{"arch": "resmlp", "crop_scale_min": 1, "norm_position": "pre", "layer_scale_init": 1.0, "parallel_block": false, "moe_every": 2, "slots_per_expert": 2, "layers": 6, "width": 128, "label_smoothing": 0.1, "max_steps": 33900, "warmup_steps": 6780}
Rows from block 3 of a small image classifier, named by matrix and row number. Rows with one number within an expert belong to one neuron, the router's apart. Each number is 128 + 32 x the weight over its row's rms, rounded and kept within 0 to 255. All counts start at 0. Numbers have three digits each. After the name is the row's rms in percent of the matrix's.
After each expert's rows are labels from the 100 images, of 14848, where the router gives the expert most weight on average: "responds to" is what is common among them. Only what is clearly more common there than usual is listed. The data: larger renderings of crowded toy scenes.
# router: slot weights (model.blocks.3.mlp.router.weight, 64x128), inputs 0-63
# gate: expert gate (model.blocks.3.mlp.gate, 32x64x128), inputs 0-63
# up: expert up (model.blocks.3.mlp.up, 32x64x128), inputs 0-63
# down: expert down (model.blocks.3.mlp.down, 32x128x64, transposed), outputs 0-63

# expert 8
router.16 099:132120078136128157091164109151094140122141152142177148152076143114116112080123086157170136106208098129109122134153154175077153183196103143106087124113108104161170158105139109095165134071100080
router.17 111:093093123156105156080128145194143178204158130110164157154092157148109098198197127128137102090168173136130131113102090156135154107095151105065124102089114146090114142133123143119089101107102128
gate.0 093:087115152163130030112081146174161081092155112117086180102143165110134130152133150148145110091128130118169125126155156055173140109112093125128110083173120175165091125143182114163179172059138159
up.0 100:118130121118153112138114112085160106128104104128090133109181162082070159154158187169113091123154145088213141103146162117130120101098121114176090150195141218151140111125110097171158204089093155
down.0 102:076181137129181158142146136117150116141116104078143078061130113058101099087132199080072067152150181145097158094138176072086146123087131107197121162133138187109128126081094154158165119100113125
gate.1 101:095111187123099087099125125102128181147166127098099154091069099158099071127146154130164152103137194130098171147126149117154157097130190107126149081147157037081177174122165104179108084115113113
up.1 100:133193210139123161094154178137101167187142118126120134151043082124062084124109095157125126148121214140122116112117079130190123134113178125114143125149132111156139198121098141158137151151131157
down.1 095:203148123073118068118123138127058096141178167144141046149159097120164158102082109120075160115086095169118099165118148178192131089187094138172108099134101138054110128108132168123171116155148166
gate.2 106:155079154050175102110115118150181121141104154073178099129132138100149132172074121147142089123134138168129084112145134157160102081117196066156102031133097152118129123111083146172144121169088102
up.2 105:118102158145067145078156145128147132111122121130140170101061107116131131139136130140044114157160110133097068132145151167112132170170093139143152094161125110097079202114127130255083162127075160
down.2 107:089160141113115091169137150135143108164094098147148173097143115099183125110175157070068092123156119130127075143192117123101091117144161161151185182059100122123180178117120153124078181080187154
responds to: flower; largest object: flower

# expert 15
router.30 099:140123091129176164152126123147098095171106144097179131114071094126119151220161161124120134090184124074093102126099101147169162089155126118120113103160130112151162130114122140103100158121117175
router.31 103:138121162085195134156122129105100136166077183132142118151089111100124145219121153105149121079183163073106170080126131128178091076118159148150103126120122134172164125106109154141125168130125163
gate.0 098:143172140091145146154104137149092181116158090187179164156126100122105068114164128121092096088142116143107207183127120169085106119073106156125213126136127052083110133079114088115120117184080066
up.0 098:129101115142128104084153145160131135080167125105086136134094126122105135088056154148155176159126094133165126146102153140139154179189142134181101111124131130111208092086165122100130126105188156
down.0 097:080162118157107138169148102142121076156134136099168128063119091119113155094135131109113123164154147108152091166172096109103097102194101166136084120120097085106126124099111099178117145129135124
gate.1 095:170159109110139157117114129146082109122131163096126047150145113135131115145141107087156209110095130125097096074119093085115162143143122168073065111090143142104174186127134143135176155153098167
up.1 092:121123160124120105139120103125083045156127156116137070099107105070116126116143113134104169138111138137138113121095145136138144112117100132096128155116152115113153215127124117144188194128117149
down.1 090:074159172092111126124138132085167167104159083167125087154136181168085117114182055130111152143108091131187136141126107115060142107119141139112126114114144150097087147132165105047177174177073036
gate.2 095:183119101109126194105121142169131125136100123101154114105118121089152088150054120196106143177108132148129129144135101113121099092118108087092209085179088118135148104091117149169157114115090129
up.2 095:120122112179119112117141094125152145114099111198127169129111108093156080129153174089098050145169115134085145141109182138107194186126098096159150125099090123117148139115138083140137128133096155
down.2 095:122137113178135084138107131085129119123132134140118101130157138083158069139113090161101134141142150123172146163090111134127081109105204142099160086142156114134171155116179179133105055144091133
responds to: umbrella; largest object: umbrella; its colour: orange

# expert 0
router.0 101:198079084108189183100115141161125141112142148125091125145081128115163096142135154087104098115081112142113127098113165081138185171117123079120163119115132167127153095148098100143159110092103221
router.1 100:199092143127174167107143131154133136110141163138077094138112127076157086103143151087120137162085156143130114140122133121090173137112123067115155124138096142154157120166053147155117140083092219
gate.15 095:136068125213149130137144114126164148085153092094146135113142129123127137164138119109182126131127156161101112122089111153171126136152140152174096062156120124114135111113050152077145155126122162
up.15 091:138048101203132160155120124125125159094140114141143141111137141101159118125169102105140131154183091139086134142068128173116106178151125147133130094159198132124145148096089114131160172153097164
down.15 095:138127113220160079091126134076090173123164124166151125155126091108112109119151133119149151109160147129115159107073127183107144177109145144124080129147116113148060135099113138147127157095098128
gate.16 103:153194163126111088125126122125090099154160113154165121040126112148140119053167128135088121164120147128111085140124179215099144136139075147129119120160163101106131168173184178128056099094147100
up.16 105:166182154111142137107155094119162166178116157138124057140123111125122171156078214186198101103121141141123127104132104125091091097128138107062090111130070142170128103153089157082187145124146117
down.16 104:152134112103131152087097049154027149161137058100142131187107114184133141063151124058171109097112180098149160115116144124106117146125116109145184107177110146160136115107160190142052103206167082
gate.17 101:104092190091131150100117114136122127119147071155146123155114157136141121153094128205077126068138174155157103151116144076168079128087167116135143105075112169117230152122155076198096077133183152
up.17 095:161128121138140192130093081149090111176187181131141183145138169111090109108071083101151089121096088117153144123144145149073172121113118182124128147126176112112082158192100145118175092068065104
down.17 095:151135132116161154101140100140075130173140109052118141096135100140112111129168112145131112127120138150151116119119191089134136159141185062100177168161180085086164141108050186143221109114140150
responds to: black object; its colour: black

# expert 20
router.40 093:160129155062127134117157082080139160149145144171096114135113140137095158057142144109154169098184140172103171100097183151101178092146119133134112142143138184132193101170115171134119083160167076
router.41 096:134118124091108110104150120120141178172160137145130147148100139130076204060175135121141133145166147154101168072114117170089205106108103124138044102098127169095161098147103158148142086146157054
gate.0 098:110153121091160116145146095166149161126156160100119110094107094170142129143136119153132065064137114143141127122093123156189090139159143156097121134098152085115116084120105179090123126136160119
up.0 090:156170161117145132114184132137104142208156145141130102098135151110087164122139148106088113186095122131128163133115125191214106134112154143123096053140081112126094128061094146091131161162158069
down.0 087:146077217107120140112167107104081097110101103104145162119163127200100094130112141117138151141080158104119181140216133105117191132114121111114100078173101156134124106163097120132092148160156171
gate.1 103:106091119132144097147120139134197114093087141110113115143101076136185129199187140143141088113136137095146121129102096104132046099135125080097132146082135140119151115114071100137139136136116226
up.1 121:109111103067111082168154113138154158124166166106048082111139095196137165158178142108189162097135127112121117170088109127142068124194057118086101114091178149113136115146106135130101106110169137
down.1 108:180118068122117088081124170110101186118154139153132094159075124140156166184111089139143117151104068163115119084080167091146086127110104179082156139090147093140105107142135147076138135142169156
gate.2 106:130148111115158170100127104117179095125171111098143131086148153114143124116104090193157086153166138145143126126132055112139090142106090185140156105156161128160150153159127160215140138095137169
up.2 105:102127197175102123129103123129094158066106130098116155140087099111207100131156091098097173065065180091129118152087175134114113115139120073165123164171100131079141158121134099125177137082111100
down.2 101:154128179112100162118200136157099126186079082131034154143144141190102177139124148164124154114144114161109190181149045136114128139186115128113078087107105099135130099127152102138069138187069104
responds to: ladder; table; largest object: ladder

# expert 21
router.42 099:137112202099081143105132095118158171159098156127091125119111104126132196149151111117165151079093142124189124150171114100133130120095165103176096113101189091113159124114058128138125112095181122
router.43 097:087102120077155146105134135130140141119098125194154117101085138152106141125164141166126137028140086155150144182075108212141131096158132140166205120135165138128135100078090076141124110109132133
gate.0 097:149156135096096116101188096128113154161175167144135083177176133115103128111138159109156186168141126098093108150085083113050118159162152148120078052147116105149176125138130153113116121160158133
up.0 099:098113111143193123113091193131140111092073071146101128117076147127110146140156150140114069088178164136130155106157175169170134137096149100174152163167131143148060141069124097111141152109086116
down.0 092:158093113072149125111124143130034087158164112155101133127045135160178105115127123174158092142148158127111158129123088162085100219111131158109156123145132143103120098088142147116098134179142113
gate.1 096:123103138123154171184081117124127089141122133081145137129118147101158160144101071114100113085098123125181052136139110111176127108115103201193103158113153143187132159150117116158152175080078191
up.1 094:147151156126146150092058157138082177114098116159171104173116134097105088136144177108139106121192125160135160139131195111130179129093143091113142133086132160175093086115125120061135125113169142
down.1 093:105152106122098150102124137190139096164127108151177110149140084096117071123084109120171110147096114178136124142144184101154088106145098134104080092157115132146075094122083115198186142163094139
gate.2 095:143147170094119103091148083083115107134124167076091149140170092126177184092135138183152113089086178091138171132122138156096124098130145102138123110151142145129140209121150154165160112071177100
up.2 092:072172154085145130142144149149116142145114119072140167096111048151160151116162185130231085073113142068174152131122137125061141115085099114160104158107147146164043170133131141099117172095128074
down.2 099:176156158153095113112059126132154175116112082174120158118100168098097151190141078138114093154141159100120111113133129080112140146096116130115073122085114123102090168083101157106119139117098107
responds to: light from behind the scene

# expert 28
router.56 095:124100121127167170113113095132116126183077130121142126149082135107141128206138117160139073117120191144127139104151143183159132136053180078127113127138123071138125140133100131120156117122122139
router.57 108:103106175073142126099093083183115178152128122130087141142084102134154139163143153142113102123066194156180145124136135144158159198094173091084112115134218112116141163135098118150132113118112142
gate.0 083:174119149141078152124043112119100112142065119104101180146110088091173118082137137175066116151138112096161156149082121112125168106090120162135198196132155119142196130114137157091155129128045143
up.0 096:115103124167156171136114100084090137104154166120081097074103132047130098136113071158175141117133119077113138134096183173119179082096154112140167143128123093104106105117084140120122127101131103
down.0 094:128131119134147142088107165149117171094115198072161141189109107165091097160059160114142141098113158122141181133150130101145128136121146128121110135114167157138123208144079150126164150094120135
gate.1 096:095108086132150160142105169154135096054127131164066101178141140143096133135150178108093119176104085178057147128111136102119117125133158098095120211087091158096086108184091146142181156197204112
up.1 098:092118078120110064176173152160094047146148072111183132082152134116129110172086119119059155182116135113125126138181151151142169196116090130094095104188148105142119146149169094180128164135096202
down.1 097:163108061137096140106130098183047133188157141109152144120051127170191095159119090106115099118087159099150089101104132094153146222129120076119151111108185158124127123092120112115190139095108182
gate.2 093:151114107155121144120150112112147108180124130129191084134190172091092135059128109144110120114189178158148112070091159159097171114080142110173163157162146209142181102123099121142165101133179130
up.2 090:191076078100122103132098107163125109169123124103167110162156142045090142138086090119163125110178108080148143160116151161170159097141098141189182105152138120165165070031146111108149121117161167
down.2 090:128119125068197147108174101104181125183149081111161088194127107191144063118106102184161144068124154124131082143118155105101187124105128117152088120182099113198197125140116087138127087139116136
responds to: barrel; largest object: barrel

# expert 7
router.14 101:184104142146150103117123190147162113140079143140142141114088083100110105174110172112126126111180162151101116101141181095148198115071154073156131129170141074130127115074139132167101101109072064
router.15 103:071098124119156167117135113201114156114111138104134178150104129135149139123123146116146129078145145162148161075103169113163160083104159143116158094129183153130132102124156090186077087137107034
gate.0 096:121157072115175115230183107158128089100183185135188166135144132132108118108127073107147151117179078122097146167098122146103135116152091086151127120160093088065124093087155103138168141130147090
up.0 093:130090081066108117150055126172155117146136135115100161157079161172133112117132112083111026145097139147149162089148079182090158173146107125119188082173116132068116105106105156140158152136081136
down.0 090:166149121120136133152184174121151101164106128088147135122116154159084120129133116167076128146162123153126053138149180088155124088102155115103132123070137074161099082196105169117158148148192137
gate.1 097:107095104095069152095099124142103148173133194132099133098127150145127115143132192136189121139110070107105137133140068120134068135180086162120140130139153129209094147088167093136117086117124127
up.1 094:113173144149149068098182088184154114115171113139146176199137134166076110107089052121098149117140111115140099170140198137103141143134152091152090175126141120088195096148103115081143129105166108
down.1 092:179172064115129146091103101131102118136093132149113094123131164148140107076138096157153121131152121153153183158149169163089103155141086160152210105107128107139156115107148121060166144182142131
gate.2 112:156140118112079112118065158137072136204188057175113135165085179151076112087167120102144046151097096125150099154092119170083141158133070170118144149090148176105151108110119161104200151101128115
up.2 105:125111117098111173146123150119104141128108154120068136202116102113082110139125158137139139112174132104155131162086087161155148102134115170138130190114115150141159053056141097204158098145171097
down.2 109:149073091166154162101150099208120178137090128176187148109116119112080099135120132182178091119160124154097140121136183124132164087056124093151151063119133091161160080141026108109115146086162092
responds to: pine; largest object: pine

# expert 19
router.38 095:097123180116172116118140133094076130129142165106138136157111117095072188113191146127099098060130164086124144082188106125185150118159168130194063131078133187147176089119140091134187168112143143
router.39 108:162087129147224146104148142112159129128154150111064110139110128110081115102145150093171142066132149179148130105134185091063203107067135107127165155133137141112139099140052116111159078113141071
gate.1 105:129092076126097151161132097108149121140180097116114128146164146079122101159138128069150179170106106116169166152105152100086128212116067082151131171133143105129069159158124167165115112113093159
up.1 101:053122154127120138153151077135141162156171119180140169128074142161128101124169113087132126133217072138099087176121183122126146110178131113212122133072133172150216119124157116089123125114125112
down.1 101:135214122162098112134084162088159125092124144124144175096117134045191100123056114128133127133129147137147159154116118056140069137132136152109151140092201144098112136122122132164108171094115153
gate.2 092:147105131150127134176191105107141113088126109088186159038098126169117102099147143112135165075159110129106100098120187152191125080135153093114121165103133137131145137169138131143089146122052146
up.2 095:074183158140143098143105036098071101108082117131158151097134143142142158126144126140087160121114088166112106113148138126156181057129187139155110112096155147093157137155188157093143107127158091
down.2 097:118079090156134106097115164099059172125091133132147131120131146113154123118145136130144124112092126129158111103074158175061088155117072136108145077102181180141142155132153093080158115155087102
gate.3 102:105172170121079139093184108107100128099118138130126081200080155111102179124117114189116143122131176127037117113127112141165096099142196085151123127124102144065137135116165074191099138174186091
up.3 099:087070121109196087091189153117134147088119162116072037134165185090147125200161125103166144111150120167090162159116147136149096090149170046137107105160106124104127091115147148079109096115126137
down.3 099:183107131084109106095097177110122142099167130126078102158127170125205167148086162196096115167097148152131114163099106102111118123136150119147160095149160107099123145154140151119072112173110134
responds to: boat; candle

# expert 10
router.20 097:123148120118140184111088153178113149121087157169142082159076168092109131147133166133083075143095146177081126112060100157165200156142166139103177138161108159138150135096124118138114157181120151
router.21 099:176119133125177145137114098106148127119077148166161070138099153078060135180099123162120109130159163147127122042137136098183120114056158095150149120137100127122156140116107129161137159126130188
gate.0 106:087144126105120153098157165149065139140134094113112170136125123132128097138180149212121104108116134148144102145101164126085166116099210097011139172136190157097141163184120143108108136164115113
up.0 106:067140140115143087100124146192196080132137096176096163129104149170101111140143111064160115160165114097119164101132161120118156118128089169074082035139113174142075052155096133098157075165106061
down.0 107:091075111192162163099128153145129091168079154114114161138075103080148138172091117123100100121215133091150112064155103091128121162105108114135174147075148116171166146085121153153148120075126166
gate.1 101:151137149074137126164160142063075104101108149121106066103137127119150145163102183161167117101047205038126120103140145105141094100105144112123117124128129076104129185119121107114083135121129142
up.1 097:098108116152097129203084119136099152161112144136139127151115077179098161171119090167140150108126172102216088169110109130141106148073180170088094143152149108143085166136133121167126134165085098
down.1 096:121153088122080096107148159169130109189127157095117113091120116171112162145169161125184146164108100048144172082133109128131092097182089148180069104169129183149149165065114102133111142020118167
gate.2 101:073129162163089172095135088083159208135103091112167088101111124136140100090134101108181148156109161141140161103156166096107133111128079165180183097111141146122142147149127122184084097161059111
up.2 093:139177129152078112112068150156159131115126108124169082097153131082141104129119076097110143132091131112086105151099097154137194197140148131141150112132152141158124138117156128136135160172124152
down.2 097:054163155158135054136170164160129092111216068168092102138156159140155112097121129143151145140172164130147169113142129172155116081134139119163047120179111105111137150140197091116099121133119093
responds to: truck; largest object: truck

# expert 11
router.22 104:062122175065145145072092132118102146169126130104137088102108120121143149160207125141120096070081174127134146140107074131180146123119172124126146082112205148141183145103134112120125131124124184
router.23 098:095096134067154139107119106103135152130109170172153095127099169152120116155171112154126158094131174118137138113095135186154162151138180078149117125154149162167177094074130085121104116131125201
gate.0 094:097128087139145136132119129140140155087136148084133075138165067125108082140120165170143127121083140138198153146132083115151092147130100155139170155144174115193137108117113076086130080110208141
up.0 097:098119213111133108124162128069105072116114134183068149137131178083125151129158145128107144128167134130045135119182152103098129097168192099113076119124091159099171146190125151166144168154089130
down.0 101:109110146138088078150084132144191124106136166151092120091160130132122138105157079129143177116166138123130111148161148084065068145102094154131116146063109150092176194136155099092129168115144085
gate.1 096:130218152092091105147149125092107089147140145101103085126114141079156107132127104146081130110097143173142151145144159068156136072089180123162148126129172171078149140138121121147152156119123104
up.1 093:150109116175116200142071105183182165111099111121147147134157147156122159132124101098158135160115135109150079145142077172146124182169099134109091096082111101096130121110153123136080063196102165
down.1 094:064125134087160091096124149146103145119154143121089093227145164158136087110129119172175128154104114142097112144125040132162180191142161169118105140073152154153164097084175089114135100095130214
gate.2 092:139143117113180142124156110103107169149158106103072097141098142195093074084094173063158074157056163123166160126116135167095122142141130097114189148155178119162117190159080175102108111098171100
up.2 092:151146126105174141123104150114106176107166148095112121117082128182110098069095163057169107113086139135132167162095132138098157120162107093129188125178175114139129165124139181089087096097180096
down.2 088:157185121101160159135151076090092084121103092083146147161130111173119164144106197141140172164050088098131138127106130138127178088169109144115088110192084186113091180150125186165107127096076137
responds to: boat

# expert 30
router.60 109:104108117141145136109128145148117122186091132097117200148068095121117167178164151104121082141141186102138173082184165123121226173089138122116099138136118142152103148136090143170143159134085073
router.61 101:124142150106157143105175086156090186155093140138148168151075059117101142201123176115153086112111137072147163080149130128130171155100155120151111139086125041139138130124088161116136173132150060
gate.0 120:144156120091091130139148091172082138127120115108151147150127111130130139154112134128126206092127059120069139179126088183165120099216109095116169163133102077157094097132156099104179148115220135
up.0 118:131100131139077111164106130137149174122159149109108104203107110134095132140139122168177145166079085098142093124114113107117063125136194167131141113129175126124126121135124184102068155155073116
down.0 124:151153148136134101084188099127098068084104119098165140124099106127129086128136164167175187123100111137081140152107102146088165151150135143110173130147104159118095117110173168113173113169133127
gate.1 101:091111113138078146135189146170115126140109212086111117170116141173118124064117124142124122148135121214157106102124101127100127132126119101135144119177166176135154057168062021126190104149116092
up.1 102:128113111160157153116160138140158081168166072157109140128187086145100117064130138097155147117141096123171105135155133073133103020120123132145088106155100097133153106159134158114110078093176078
down.1 102:121178172081122104144094182136137122109154148129094078137055182171107122076137153110111099158142095099085115120085118125086122125180113192196130130107132076113184122110127099187091174163128098
gate.2 094:087092163110096131125100108207128200141161106138106174108091108116132139157209187121146113118097118151170116157149084136175133118130172106110156073141193088122139136063075087108113106090079134
up.2 094:146089118187151187101107130150167165099140112139173111157105166121043148103126107105167117177128143151125116083117138114120077138098127111166131142154104143153122098175103079097112105202171117
down.2 092:104156139152204140111167129178129135128082158103143151081150081117118107140076117148143103040132157107108130172164149110171095078152097130137161114108160099165168108102085094127100148145193101
responds to: its colour: white; its colour: pink

# expert 17
router.34 100:119105144103192166120109135103110131143108145098154136113126159134128140137123119114137152078155154073126143080140115086116185108106171190150064106130127184137124101147180118140116091162117131
router.35 103:152114130118149194071096140185118110137127130105164166148121180155154112173128122134062133087139081127118124082081131091143172136173193121107092124073117171122112118174153129111147097087117168
gate.0 109:181142121134111150112082145126152170108120108128115091102161092127204103136122164121099135059043096171190167085131140113135120144112182077124145166171103102128111049116131113124098121145160109
up.0 104:103179081113114116126131130109096087145104101091146104159146167099126180137133133103123064171171164120138134109138136124118173165104091148160101059112104097122124181073198118106126162111015194
down.0 107:161156144105082114188166056110103074091180121112145104106187144148117094123134175118130174147094145142124174182108181088108106137125178099151110147081144088081103139163128124186177162160101141
gate.1 099:150112144170142109093157129060142129118061136161115084100107101140135147133169195116177196148185141081092188142123126089110166124073137135114106102157097169137147125164106145166106109190134107
up.1 098:160086152066140119186089111125094047130189106102183124130128163079061155117098072087136073117123115138088115099158128156147153112144153136174129126121125134121152161122149158127120173117098154
down.1 100:112140087105103180141175133055142153154174139109123184174167157162134160069116085143135065155147123136177105124092150187126143097104131116194092170047169103132131155113176174129118104144057113
gate.2 102:123138141157120142078137103089084175065140082192167119082122171086114102106153135102128085103143154174191171128143103139096136163095121151149155096118134123096128193146101109143056100151142116
up.2 095:131182164109141127053118148132107137092161109085134114185121116067076106136139079138110120063146126155109114148180138087186086134135184106178150103099142126159129137091170122166133152153175155
down.2 093:092165143105077113154133120155142120136172171107109159152125137113144126117099135122156090187127101135120189206085134097099084113171130107166099121099168108109085117105130132183174135177112109
responds to: brown object; mushroom; its colour: brown; largest object: mushroom

# expert 2
router.4 082:136103068111147160124186106128142118172127200154122150133105112127103133155146131104150110093213065101106103134114153194101120144163101092141126189134165165163123086114100138140187107113115100
router.5 087:152110079132170172138177130126153144188097175134141123145063094114125191161156144095124116113220133117110124068067161183110102095150109074151089153115137156149161085119092142173163129095108102
gate.0 095:125192150071143085121185136079133137127107142149087100090136099147118056118139204153166090108103105085103166140132138151102100159143145130137129149181156116175143102111112131124119130162138032
up.0 094:118112144145112174125097110093083206095141150117151148144190132113099189062179095111142153067163096188127117140128121084138164118096094157172115124080123171052107152100157101102143118170119120
down.0 096:123095163110102110220111131130171097147132142164125074161106125121128188154122136077091075153127164159146133139080102122155110119102130102138140072155129135150129192058077159122053106125155105
gate.1 100:131136122132095157113116119170089139112120142108111137186064097172203160043157098100093091123117150194127091084088091141181129078144108146114158150117186157103131119161115140145133071154137092
up.1 097:174084124150066106138129118141138153106115102107160147145139169085101107184120096145129133151137144130153074115162128100113134139110098097135136093130112114122074165130116138191133137137090188
down.1 101:126195117106106175067124158155151088161117135141121224125134130177148156118104141166212161077124108101174141104130146112108129153124085118134109110145148198089188146102127130105123148091119158
gate.2 086:156143124059168101116165086137164070084093154103089116118166083143181086122113168115123102100092118112126148149102126102093119090142131176097085126161106088121106137172106138163154072159174093
up.2 086:102116144152108118123150138115108147151195117110103137145084128131070189063177149121160195132126141167122110115188112103156140143110084178158147185058132148123147109114041127134118166134131098
down.2 094:139115124057094148177149137100147109138121226159099076114192134113134143156137143152130077151096145125159134135133127110147129145140104068156111138149153106109146136092069139115110082110094155
responds to: light from behind the camera; arch; largest object: arch

# expert 3
router.6 102:160117126133223169077147095126138136126106149112112146146138111123165099158062116142171155096087109138142129131157158113136218158055174134116163155130145109143162137178105132158126103110133144
router.7 098:169139126156217163083166097110124109120101141121162144123119091100163122164068127128185131093058120128140157109153147104170216189051120162125174168134172092156138146157077092144144121128149089
gate.0 098:157130180097147128095109154124088116113137179100124096109136108092167141174097123170159156048104088098091095132167126137172084050165131130167198185080133127151119152112116131159154115099141172
up.0 093:091145177076134113116112173176062127155076129147111094074117122171191142202126098133121120107087119109091109111124147114177098096183148110135124146086147105122103124112111176113144171121099180
down.0 096:127140159070086135101116161102122144077136119079123119136143143196116152106072079163142167118103078107109134182131120194116122087185105136194074070159123177127104123115157110151142158168131174
gate.1 103:137133125096110138113064126136123145062150125097071127143080162091164111154138092082138126128086178136110072152055084132150133117145145119117174126142204134116122159169194109133087082204078182
up.1 105:107088096124160138109136155166224200155135102123101115124136071161112132166113199159149159142154124094089160101158100114111140129111136135103131111115103085171133123154103112169101060124129079
down.1 099:097092101107131159132125129140093147146112163060153082124124110102155195136119140079118077095155140130081106098165158155153182168138103082161135142159156103168150140143099122187110104122174191
gate.2 107:132127145101152097141188172169156096134200113128099192120144094117107134094107112147130088142126123155154080129151149106145118102096189128141084176126129114131100085109118186146178169146172044
up.2 116:143136165197130143108071138128110219101156147176189050151128131120112198135158181143083196092121107091081166118104163152154114153118089122159128108142099073122124174120129081139101079120125132
down.2 107:171132175165157090115179068136110119144183141163159109107112116050132125109136185128121162104170110088122144058122162159146130097102132141059166132180119136079131139084070135163190066068067122
responds to: umbrella

# expert 6
router.12 097:194188148141113136109177124056126128140122132160159059093121142098164093114057135136181107093128146133121123161137117106059173127112111109144148160139120066140166141127096131089086109066163154
router.13 106:154140074133201160113109154132153092099096114164212091166163197112125080161106112108139129088159085135081135096072134118048159092149094081149108126116063093102063141155145142088136094108128151
gate.0 103:156138131064137139166026166146098116059079103116180161079120137132152134133112147157088121087102139132121097084109114058183137095095161164132194093126142121104073108101133123138087115231091121
up.0 095:105163114168100114126164075159150071186141144096110112130162125084088146118096105140105070195160125131166137151155179154168146127111077076181137057124115113124149141082130089146135182068141124
down.0 098:169125145188143121111159132142203092109100142142099185098123134084135147151116146105088164122172111155094181168133123165088120127139133070131130166109097043156102120140110122148109133148170148
gate.1 093:134109115079073153094076165092164141142105106077108117147166111160101195147109188060154083167084166098112115114122110121117138120122125126190145083100135134081133178094137153115157110172054159
up.1 100:120145126145192102220142162150136134068138114084163116138073129100100132190103104122147151091124139058130106059152197042143101156137167089157060151155101077176157128106118132137107141173158115
down.1 092:078102118119144145125162085145101097110107117069188184150118103212135106101110107105145097098100152199087066068130129109141140069204090150140151126097085173158139170127126165166187177125155172
gate.2 093:179154186138154130177198107104132143186074137091139126165110101094130068154118103101151197080140147147129216081196128100166110096137132098097097122110100110162181145142050165161078147117103148
up.2 089:180178160165172143180163145104118148128097131125165126150156110057094121156087067117120183073129124114106205087180127111165089118128138108064100142136098102108159146124067153161093136133087148
down.2 088:166095104115137114109078114153142153125152115144098195136067096146148093173083145134084150081136130137129104092084141157198161156133209089123130137120190116173141128102154110149129132170065126
responds to: its colour: pink

# expert 14
router.28 097:166082117095174130142155100079155158184100155138149101100130154080159165159100098076197103095165108136156111102113182157112105128075145109148097084153168083157127129119067102114121119098137070
router.29 091:166080121097167123144109140117172178185113160175121129142090093152138154158176129107152104045180127159171100085106135142124106125092121060141134103130175080138119096080075118111099106076105101
gate.0 096:098131081119113142155105147108139121112084184108107109108142122127159186175077194164067125113141126128116095116173095092140052062180132079116164142180071085139098147086093150182130164177126115
up.0 100:134123126116128100139074124130138108130109154077115127123160110139200120166062148109102112101114127146094143137184139064194124091119131120096172120123137107157112139143108199151154121186141107
down.0 096:149178123103112114119126129191116120118171084112133132155132123138126162140072159133120142138095045126080142138184115110187144128192137160198104121107098081167110139116124104168101179154121147
gate.1 097:080077100113127110116149114113092137100205121102126073152180119143173091106129116178133201159108126074125180124125114131108167170162075229157109149093077121100161176129155124151100128108109129
up.1 108:104029115096165117126140117119115137117173117132140094136131100148159094158179103170164190093122116069143159133096106146120126139133108197176109138091121103165111181114176109137076112091135146
down.1 097:110080116132161106105197113199123068127121111122100152071084134158118143161132166180120158084188079153118161150155083197102167143114159159101151172137160066108153095194092099075054108138166161
gate.2 094:139093123075160182134153092150123099143180106106145177075165194105138189119136157130149138117098064162178106150117114092143141146102104173107142158136190114130170133145096114126140113102128096
up.2 095:117170118132101139175144123107126123176148117137168100140123094148162097098052076137164155112131171139147166143163099163114137185188090117124111120143112113124113175128126157168099183067117138
down.2 095:080186068102164140092121155080106189088113112105097112124123114141156107129133134121171152123135166157115201118139103134076125174132121158147108066074153129092142093110140066134136109118120161
responds to: light from behind the camera; barrel; largest object: barrel